config.toml
arch = "mlp_mixer"
model = "multi-label audio tagger"
dataset = "tunes sung on syllables by a formant synthesiser"
train_examples = 39062
gain_aug_db = 6
time_shift_ms = 50
n_mels = 64
hop_length = 320
input = "log_mel"
spec_augment = false
win_length = 400
norm = "layernorm"
norm_position = "sandwich"
hidden_act = "gelu"
mlp_ratio = 4
parallel_block = false
inner_norm = false
drop_path = 0.1
patch_size = [8, 16]
layers = 8
width = 160
num_labels = 26
mixing = "mixup"
init = "xavier_uniform"
optimizer = "soap"
beta2 = 0.99
learning_rate = 0.0038
beta1 = 0.95
shampoo_beta = 0.99
eps = 1e-08
precondition_frequency = 32
max_precond_dim = 1536
one_sided = true
adamw_lr_other_params = 0.0023
max_grad_norm = 1.0
max_steps = 22600
batch_size = 128
epochs = 74.1
lr_schedule = "wsd_sqrt"
decay_fraction = 0.2
final_lr_fraction = 0
warmup_steps = 2260
weight_decay = 0.1
adamw_weight_decay_other_params = 0.01
Rows from block 3 of a small multi-label audio tagger, named by matrix and row number. Rows with one number belong to one neuron. Each number is 50 + 10 x the weight over its row's rms, rounded and kept within 0 to 99. All counts start at 0.
After each neuron's rows are labels from the 100 clips, of 14976, where the neuron reaches its highest value: "peak on" is the class under the peak. Only what is clearly more common there than usual is listed. The data: tunes sung on syllables by a formant synthesiser.
# fc1: MLP up (model.blocks.3.mlp.fc1.weight, 640x160), inputs 0-159
# fc2: MLP down (model.blocks.3.mlp.fc2.weight, 160x640, transposed), outputs 0-159

fc1.165:43 44 55 39 45 57 51 49 46 72 64 56 47 43 56 59 48 51 33 33 43 47 52 64 57 47 25 34 61 63 38 52 66 59 38 47 45 70 51 39 61 47 46 50 46 57 58 44 57 76 39 49 54 59 53 41 38 44 56 33 50 64 57 55 49 73 31 51 45 43 64 42 37 43 45 52 51 42 51 49 44 32 37 37 48 65 42 49 46 43 51 48 71 32 65 42 48 51 42 37 66 49 52 49 30 43 73 56 55 38 56 52 50 48 47 49 66 43 33 37 44 53 48 39 59 54 44 49 40 39 43 51 27 40 48 76 38 44 55 43 41 41 46 50 49 49 54 44 49 46 41 50 49 45 42 48 36 69 50 40
fc2.165:50 60 44 65 61 39 43 56 52 49 26 49 51 41 57 64 53 46 41 34 50 47 58 69 32 57 51 70 41 42 41 59 52 65 46 52 42 43 51 44 63 51 64 60 43 57 49 39 43 55 66 42 54 36 28 37 42 54 57 43 70 34 47 45 59 42 33 49 52 51 47 52 40 65 52 45 49 47 49 56 50 48 56 37 58 43 45 50 49 45 64 45 41 64 57 60 68 47 56 52 46 47 49 48 39 47 52 66 44 60 48 44 56 76 64 48 39 44 70 47 42 53 26 28 43 72 34 62 60 55 75 62 39 52 42 58 47 60 58 53 56 44 31 49 62 43 46 35 63 62 52 60 49 52 53 44 64 46 57 37
peak on: /ɑ/

fc1.123:52 40 44 57 47 35 49 47 40 57 65 55 37 50 60 51 50 43 52 53 46 53 48 44 41 44 59 46 48 52 35 50 54 14 45 52 58 60 44 46 47 49 44 56 26 59 46 43 38 61 41 41 52 46 53 57 56 37 53 48 51 43 47 55 45 40 40 58 40 42 55 40 71 41 35 49 62 46 59 57 46 50 56 51 53 63 54 39 64 76 54 50 71 47 46 40 46 57 69 54 68 46 46 63 46 45 66 58 60 43 47 51 39 56 35 42 37 57 46 32 49 70 68 45 28 39 61 63 59 55 55 46 60 45 38 65 49 44 41 44 58 29 41 54 23 46 39 60 65 44 44 38 48 54 73 41 58 43 55 55
fc2.123:51 46 58 43 48 71 42 45 45 58 42 49 58 62 56 48 46 44 57 50 43 56 53 51 68 47 52 61 57 52 51 43 45 66 45 44 39 45 48 53 56 51 59 37 51 44 32 44 57 34 34 42 51 52 30 51 48 56 47 28 57 51 50 56 58 39 54 67 46 57 40 44 42 62 62 53 49 55 81 65 42 46 54 59 57 60 52 57 36 50 39 60 43 70 63 49 25 49 47 38 42 53 54 46 66 25 52 37 62 63 61 50 54 63 33 44 65 51 72 32 54 45 56 50 52 62 47 34 35 44 43 48 51 48 40 50 45 53 49 67 40 59 52 49 31 61 44 43 26 52 41 48 46 70 52 50 37 72 52 49
peak on: /ɑ/

fc1.590:43 47 61 48 58 42 59 64 41 40 55 53 62 49 62 43 30 56 51 60 42 63 46 58 54 36 47 51 51 37 59 46 50 55 60 56 45 60 50 69 39 52 48 63 41 53 34 39 39 52 36 49 45 44 32 47 48 45 49 55 59 59 87 50 54 53 57 41 58 61 58 39 48 47 64 49 59 54 54 55 53 48 53 38 52 50 51 50 55 54 64 55 47 56 63 44 47 57 55 59 52 48 66 65 45 44 54 54 42 43 36 40 56 50 59 75 41 73 53 59 45 43 62 55 40 53 50 47 53 63 24 56 51 66 54 55 64 60 52 44 66 50 52 34 51 47 54 52 57 39 52 47 43 47 48 50 45 56 00 34
fc2.590:54 49 47 68 48 45 51 51 57 52 55 50 55 52 43 88 58 47 43 44 52 48 47 41 52 57 51 48 54 38 36 39 53 34 53 44 47 07 60 56 61 45 51 89 65 42 56 54 41 40 50 46 43 54 56 56 47 51 49 43 65 54 54 46 34 56 54 61 52 55 34 46 62 53 50 67 60 44 59 44 53 43 38 58 44 65 49 49 47 50 51 56 45 53 33 51 44 49 45 48 55 60 52 41 55 54 46 46 56 48 55 45 55 17 51 30 35 48 52 50 45 42 36 65 47 66 48 61 61 61 74 35 52 44 48 54 35 40 53 42 49 48 54 59 40 56 71 55 52 60 52 53 42 53 49 35 59 45 61 55
peak on: silence

fc1.63:39 45 45 53 64 44 46 60 50 46 60 52 55 38 42 59 21 54 48 52 47 47 56 42 50 61 62 45 42 67 46 62 50 56 49 37 51 33 45 41 37 41 49 43 48 46 70 54 62 58 42 57 56 32 53 47 38 56 17 47 54 46 56 52 47 41 41 64 44 70 51 40 47 46 43 52 59 31 53 54 73 39 48 43 51 42 44 63 54 49 67 62 53 48 47 45 33 46 42 61 31 60 54 29 37 35 37 62 57 58 40 43 48 21 52 46 46 28 31 55 47 47 54 36 53 46 45 50 46 50 49 56 58 53 66 61 48 57 58 35 41 46 63 29 48 44 44 41 49 52 64 51 43 63 43 66 43 61 52 48
fc2.63:67 48 39 50 43 53 39 29 56 67 45 53 58 44 37 65 50 42 54 49 27 60 60 57 57 37 45 49 50 49 51 29 45 44 51 58 60 67 36 47 60 65 48 46 60 38 35 45 77 51 64 32 39 45 55 57 42 48 49 50 62 54 40 54 56 44 66 50 47 38 43 48 56 51 42 51 36 62 59 34 40 35 53 54 54 36 54 30 44 35 58 26 49 53 48 56 54 51 61 50 54 64 59 56 50 41 48 34 45 47 64 41 50 62 67 59 52 62 65 40 55 52 63 57 50 39 55 47 34 60 51 41 41 40 49 29 46 42 57 55 52 58 39 53 56 48 30 64 39 45 39 42 48 51 72 31 42 61 62 51
peak on: silence

fc1.470:49 41 37 64 33 56 40 50 62 62 71 56 47 59 42 60 50 38 57 57 51 59 39 32 50 52 61 57 75 45 47 63 40 66 55 44 53 38 51 55 59 36 50 52 61 56 38 52 62 63 52 49 62 42 55 53 56 41 47 57 41 55 56 59 59 58 59 40 55 69 52 55 54 46 40 69 43 47 42 29 50 49 46 42 49 68 34 62 42 42 46 40 52 61 59 52 46 16 53 27 42 49 38 50 34 74 50 38 41 55 36 43 42 42 54 37 57 47 51 61 57 54 53 50 39 39 54 40 47 47 35 38 49 56 33 48 43 50 67 50 41 63 32 51 67 58 51 59 53 43 43 47 64 55 51 48 38 57 70 54
fc2.470:35 70 50 54 46 52 53 49 41 65 53 54 56 46 52 51 51 75 46 37 41 47 55 57 53 53 60 62 51 50 23 49 50 60 46 55 49 44 45 39 38 63 66 47 57 53 34 40 58 77 52 47 48 53 42 61 47 50 36 69 51 64 60 38 84 41 51 65 49 61 43 56 64 56 50 51 46 41 50 48 45 57 64 46 43 68 52 62 61 40 32 49 68 58 30 47 51 37 45 31 48 55 50 49 41 67 43 48 63 60 55 61 45 84 38 59 50 66 48 56 47 62 49 62 55 41 61 44 52 36 54 50 43 46 39 51 57 37 44 55 48 35 56 36 41 46 48 57 48 45 48 37 52 57 48 45 50 57 64 39
peak on: /ɑ/

fc1.376:54 45 58 33 47 52 53 48 58 39 57 50 40 54 31 64 57 68 63 58 50 46 54 37 30 45 39 43 63 56 52 47 64 85 62 56 44 52 49 50 58 58 38 49 50 44 44 57 47 39 49 49 56 39 49 63 46 53 55 62 59 44 45 54 47 48 45 73 46 57 57 53 47 58 30 53 41 53 42 41 63 56 51 35 55 38 48 37 60 86 52 42 44 35 46 58 51 48 37 63 36 48 55 67 52 50 51 38 65 34 51 42 59 60 36 70 49 41 44 51 53 29 46 56 46 42 50 50 73 64 53 57 50 48 50 51 56 28 47 59 24 43 44 38 47 45 34 51 58 64 46 40 55 45 41 57 39 56 46 50
fc2.376:48 58 39 49 40 52 49 30 45 28 59 52 58 60 58 59 41 70 48 52 44 63 53 53 43 61 39 53 39 43 66 56 51 68 54 70 56 47 58 49 49 57 29 63 49 53 68 47 59 42 46 36 56 34 53 48 53 55 64 39 76 61 36 39 46 35 51 61 51 53 52 58 52 51 38 53 40 40 71 65 51 48 46 50 49 57 40 49 40 62 60 50 46 54 40 45 59 54 67 57 63 35 50 54 46 54 57 54 57 71 37 73 50 64 67 56 49 57 59 61 39 47 40 39 40 53 58 55 53 41 60 51 45 62 25 41 45 56 38 47 52 35 52 60 52 55 79 47 59 66 42 52 45 42 37 47 43 57 66 47
peak on: silence

fc1.148:50 32 41 51 55 53 43 43 44 51 54 67 51 47 31 66 53 38 51 49 49 41 51 54 51 41 51 49 44 41 49 56 38 38 44 64 56 32 46 34 49 54 47 41 57 40 35 73 56 68 67 37 51 55 63 46 49 46 50 36 49 56 47 48 84 39 35 45 29 49 35 46 65 42 44 41 64 55 39 44 34 32 41 47 49 37 45 51 54 41 47 47 60 25 39 56 50 48 52 46 53 44 29 42 53 49 58 50 66 24 56 72 41 46 48 64 59 57 42 54 42 51 45 44 45 42 53 48 50 38 53 50 68 43 49 51 65 58 51 45 56 52 45 81 44 61 47 61 45 32 53 52 46 39 52 60 44 43 46 48
fc2.148:39 76 48 51 53 68 63 39 64 57 39 42 76 71 60 46 55 35 50 55 43 68 54 56 63 49 53 58 53 54 34 47 42 62 44 53 47 47 58 51 48 54 56 62 49 52 53 62 59 61 56 46 37 66 45 38 46 52 51 60 27 54 57 34 44 42 42 57 30 57 55 44 46 51 55 38 58 36 54 38 58 49 44 59 46 40 52 56 48 54 52 32 52 41 54 62 46 63 48 32 18 73 43 53 43 77 43 60 61 46 55 56 58 62 63 65 59 49 50 61 46 72 48 41 41 47 39 48 54 60 58 39 51 48 26 44 32 40 53 54 54 54 46 63 61 52 57 57 55 51 52 52 53 48 56 57 53 39 58 52
peak on: silence

fc1.212:56 70 58 46 48 47 56 53 57 59 33 62 51 60 58 58 57 49 36 42 64 51 51 46 43 45 40 54 51 36 48 44 44 51 61 60 65 57 49 47 52 73 34 37 42 46 59 49 61 64 28 76 30 52 41 59 68 51 51 40 36 49 50 37 58 43 30 52 42 54 43 35 54 41 58 70 54 54 46 53 40 59 51 49 53 55 56 62 50 38 69 55 50 44 41 46 60 49 42 36 43 55 47 56 70 45 41 45 55 63 75 54 43 54 52 41 57 60 48 58 68 36 41 65 63 50 54 62 47 47 40 67 56 44 48 64 50 41 68 37 47 48 50 40 74 49 53 53 41 57 28 65 48 49 48 49 34 59 61 54
fc2.212:46 38 56 49 57 58 38 59 47 43 52 41 33 36 46 49 47 57 43 57 53 58 49 68 63 50 67 53 51 47 46 64 34 60 43 62 54 59 33 47 50 53 48 62 55 38 50 43 45 59 42 40 45 54 53 56 33 32 51 70 43 56 63 51 42 66 49 53 36 39 50 55 55 44 39 42 51 49 40 49 35 56 52 36 40 41 50 41 59 48 81 58 48 41 37 58 65 41 53 61 44 63 39 60 37 52 47 42 60 56 46 70 70 82 45 57 71 52 46 62 49 60 46 57 49 37 39 54 41 55 56 48 42 45 49 55 47 77 57 60 47 31 35 59 48 35 55 35 36 51 39 65 54 41 42 53 47 56 49 59
peak on: /ɑ/

fc1.332:57 67 55 48 67 45 63 60 40 57 43 43 58 50 50 56 57 39 43 48 58 41 44 71 44 54 48 45 51 35 46 59 41 55 48 44 52 58 44 48 44 52 50 56 44 38 44 33 50 60 67 44 42 43 57 54 75 36 54 63 33 52 63 61 36 49 54 30 42 49 42 77 42 34 56 57 49 53 51 40 32 48 47 44 42 64 50 43 55 46 34 44 54 43 41 56 29 76 65 39 55 61 66 48 45 50 39 66 42 34 34 50 50 43 51 48 53 68 55 42 46 43 27 42 52 45 47 56 51 36 65 42 52 52 42 47 52 38 47 60 47 62 61 64 48 46 27 67 60 33 57 51 52 56 53 44 47 38 59 67
fc2.332:52 55 46 46 53 64 34 41 43 42 47 51 48 61 59 55 49 45 58 67 50 56 47 57 51 73 47 51 49 47 40 39 66 50 42 57 45 37 49 61 42 57 64 59 56 65 52 61 64 46 52 52 41 49 55 45 73 47 42 52 68 45 75 48 60 50 48 27 57 53 50 51 62 46 60 54 49 58 45 30 19 64 42 58 42 41 56 50 53 50 40 55 57 41 54 41 57 44 56 69 29 60 51 45 41 53 53 42 68 38 68 47 58 87 57 51 35 51 58 54 51 46 53 50 48 45 58 46 52 51 42 43 63 60 52 50 50 52 41 41 49 58 68 64 55 73 36 53 50 52 50 44 45 65 45 65 44 66 68 43
peak on: /ɑ/